Rows from block 3 of the image encoder of a small encoder-decoder image transcriber, named by matrix and row number. Rows with one number belong to one neuron. Each number is 128 + 32 x the weight over its row's rms, rounded and kept within 0 to 255. All counts start at 0. Numbers have three digits each.
After each neuron's rows are labels from the 100 images, of 14976, where the neuron reaches its highest value: "lies over" is the class under the peak. Only what is clearly more common there than usual is listed. The data: numbers of one to four digits printed on busy colour backdrops. In brackets: how many of the 100, against the usual share in percent.
# fc1: MLP up (encoder.blocks.3.mlp.fc1.weight, 256x128), inputs 0-63
# fc2: MLP down (encoder.blocks.3.mlp.fc2.weight, 128x256, transposed), outputs 0-63

fc1.138:114129122148082127126111161122098108156143096138120135101159090170160103107113095076086109147127113161120067092114154154196135164142173195164114144156119167103063104203067143142118126072160108
fc2.138:170156155042125091079173155146142151126115130141118113155130134130140094156097133163180132141148094152159169059160141125086118099170126146095139160162096081097102174054185119087167134143129162
lies over: digit 4 (35 vs 0.5)

fc1.77:144156089126112079085106119143122137077119129124130133101145155097174145117169159134131091085121114112211133083129159123110088117133123065111122104178148164098171167072096173077185121094155148
fc2.77:134115089187122143132075079145067156162154122144104224127183145110115056102158121101117121116118120114098154135141140195159094106121160118155165181083167140081121187117116114078184096067124142
lies over: digit 1 (36 vs 0.3); digit 4 (30 vs 0.5)

fc1.225:126142190180138092168149077129095143090124134147083141114136197151126151130127154074108099203143142142107096063131105091122144168184117143122182173136107149123083122077126080157144093140158135
fc2.225:098114124091107147115107132132068166165177142100126171089155082081170126089146104137120150179109060127158151087093176130160102135138123155165132093098080131104089161166128164057133135109142118
lies over: digit 4 (41 vs 0.5)

fc1.203:166180142100214096121161116129137143057133141154171154119136092156105160129082158104155092128106143110053112151200135144113081073152094094115171153145097143125154139168131126132145050124177097
fc2.203:115142065135135109094118128091189154098165116097135115054115124122142171079122140121165123205161088156137143137131075114126078180098061152159170100088129101180095090138152144112084167171136059
lies over: digit 9 (36 vs 0.5)

fc1.124:145094162104119148174149152150147113137119137137099173112155137194110138145082101104111086142052135135128096080125167045103158186151127141181126120123185161117090138145123114168158121146139120
fc2.124:142166128116180109122128144088134151155167121149182140132125103105193131103101111123164204078086116138166139087080134206146125161088159155109138152095106100113134111106136102135149220115144163
lies over: digit 4 (50 vs 0.5)

fc1.165:142119137163085103205120137141085142129118143153133115117131099131073162160150109050125062118142138113144120120143121129132135122085138135129166126127165158115092141167161141155124205113153139
fc2.165:183132076144133123119186149126152165159165159138111134144106155080136073118074094167144135200105150127102121193137163108149145129136042148154083129089065068150109091100118098146168131160079121
lies over: digit 7 (36 vs 0.3)

fc1.162:132110160187135117135141165149110175093140147134087123121200088099110189163103113088113142144065104138087075161057095145102119104131150074163201171170114089056152082085145103203110154128108160
fc2.162:168091122095099146098162091133089147082125204115136122128135097129145058091094075062161102143125109115097115085146110149135156125177124131084147130143094114138125140090083116087178142158096080
lies over: digit 4 (34 vs 0.5)

fc1.218:130120119170051128081105120123138178125092147097160126073142086204089133076164086138102146109164132194119116107125112138112131089166152133131073131144106152121121172134142133095094128131157144
fc2.218:081125187144140112098146162111072115158142148038112139118104154126156136039134153173110144102066130129083148134117144116091053136189108135049108127182102130076086197182164146128159104180141132
lies over: digit 1 (36 vs 0.3)

fc1.112:151162141097165097159146157085097175123049132143096139146131167140150080205189164186146112110145141142152115129106088120180138116136131154158152146096134181101131155121189082169130144152102159
fc2.112:165103116117119112155108141132150152180180120141198079155106133048132158168116115112150142152121075127215186069154120049138129156138146183110118142108128084143111165152117114100113068116154136
lies over: digit 4 (29 vs 0.5)

fc1.172:123133124139135141065174170105151160055115128138129175132071175091069094169102125133127139131154157168181137122167102146105070101107144109140134136159065125157111147194145109150117133099125102
fc2.172:170146125100123115137059128141134139148192123129112155090132106155090157143149148102187200162102157109116070130100131142145177083150115098137129165119132144129114120082113103112189127115048104
lies over: digit 8 (27 vs 0.6)

fc1.188:166100132163150118072106164069058130155180136172094095096165194137082141076165194110144168121100121121206083145093168114140061153090125124142109143116114099094154085108116098091101144136094115
fc2.188:139120174073091104060153113131169141105142133125197080147092123147192149119139127121103076120124093087076129116128138062118134142092136150117118134114144158174132165172143174120150123167161173
lies over: digit 6 (32 vs 0.5)

fc1.160:196112073141144137101093138090168150135113139113062142155135142131104094137125068054116102181106057127157129119108123093132132172096145119108145128119085136092106109115114125077122113166118109
fc2.160:110114147194150168157109112116072143125090134175107100085157131093147100149153119081127172119101136111101082109107043142099134167187159171102172174163111141092148124126084067099161172171120127
lies over: digit 1 (28 vs 0.3)

fc1.104:069094095111171128098152157119107144092147083145064122116157223100117162145125153127146142118103140097128128084131146141122171106183157100116113153129134126057110113155117142096135111125085127
fc2.104:165244172161087098130116143125107135099087151160147089100102144121151098151140143141109058159121074139124130121135132148134086102125113153125197098217098098142119095071129110097154151106110159
lies over: digit 5 (26 vs 0.4)

fc1.49:120130126125142125062093057150126160145102100150097111162127148159063103099081186158138142114119146100106105109140089105177101138142133130077141148058107131088088136105130160183153120138118127
fc2.49:118195096201164139126126161157074104055114091180130109175067167107106136079114136166088101114149140091123138138114160127091120159105168070170129121109153122134122140121103173106180163130132129
lies over: digit 1 (34 vs 0.3)

fc1.88:177108145144101083220164173148093179071136140141098172121145156158110129133124114167105096156103176090103097084110131104156128141179117131161071161077180098099061148124118107124155110191146125
fc2.88:161099140146101170112120107113120153162151106134152110124119123105131165137130064137208221134107093152086095154139062174083142157115133167158193140149049118141128092101107122069146114154087137
lies over: digit 4 (43 vs 0.5)

fc1.78:184141135157140137108128107147112127143112128131142126049210198172089191079112095079134088129096152120123115157115133119150143124136121087092111152105116184174145127134126123107149150171226137
fc2.78:072148145080117097094100160169094153113186130107099089113131170161135155169142142217079132108137086115167110103156170156053101102117104140170156130107162131122153164135125165138115181162128137
lies over: digit 1 (56 vs 0.3)

fc1.241:189117186171113153133128073105123130111154154176125125091151106088140067147140181131155148122064119144185166119175164183107141172143130078087128108146182131144136178141141101158164149111129139
fc2.241:128145097115120104156124141082130064140085131087072135156110090111094157175165123124103107120193153104095098155171122101119187111116143098194094104166069141171148078148122189146155178145127095
lies over: digit 7 (38 vs 0.3)

fc1.253:147132159148167075159127151113116086110129171144147116130135191131150119104132105115134089110167077152194102155121119122121163017132145120134147136088189082136130150125171120134156255077128155
fc2.253:099102064134151152119149061139113150134124132113128124188122103090129123128114156163126149125128133121085163147171124179153179204071076110106047133133144163119152164168084097171097073167152154
lies over: digit 5 (26 vs 0.4)

fc1.32:111054131201145172078128104132100128126122123131137140099133137127095136080152104061106130131160088097139106135108144125115189150119155103104173156135099147137135104116108130087138139168218155
fc2.32:148154175084133131080173097161145148139113099161132143063071174132092091069111126134082125093128129126168097092130083153114127157162150097110105129163136132080114148090075160124149128092087155
lies over: digit 1 (32 vs 0.3)

fc1.121:108186115139141108127113145149037134135108105112137118135090114089127105113072139128065119087147136175133135145165166149196152096145151145119114201156085193081155139133093127168087137122146102
fc2.121:093126119110095124124146125116155128113089167189152132130132148169141142192224151164130104138167089109179198121076093091155095121102134146077091113135122158145118164085103181124154135128105199
lies over: digit 7 (36 vs 0.3)

fc1.161:114164116102112070112094100164095133149139090179109105141125078141170109091144129160113118085095094131115156112162155190109136169134119154114136121109117127104149141158158139125110161083157057
fc2.161:117056224131125155100121053127177164151153150019110134102098141184130104074090122107164173127135124073100152159140163080083103114105124191067113103209151130142111111142105119130102122112167122
lies over: digit 0 (29 vs 0.5)

fc1.98:161160059162099163173157108127047073102172135162137145155168082122146100120115117099108070114142121165130149125087080157137107131119131193113054142150120135148159065106171121095142163140150126
fc2.98:103137091132100120131194131149176087105094146076132107094156125085063138101146121126130147156179180146147129130132150143130180133140171138153096105197141111136123138160052142185118095077107107
lies over: digit 8 (51 vs 0.6)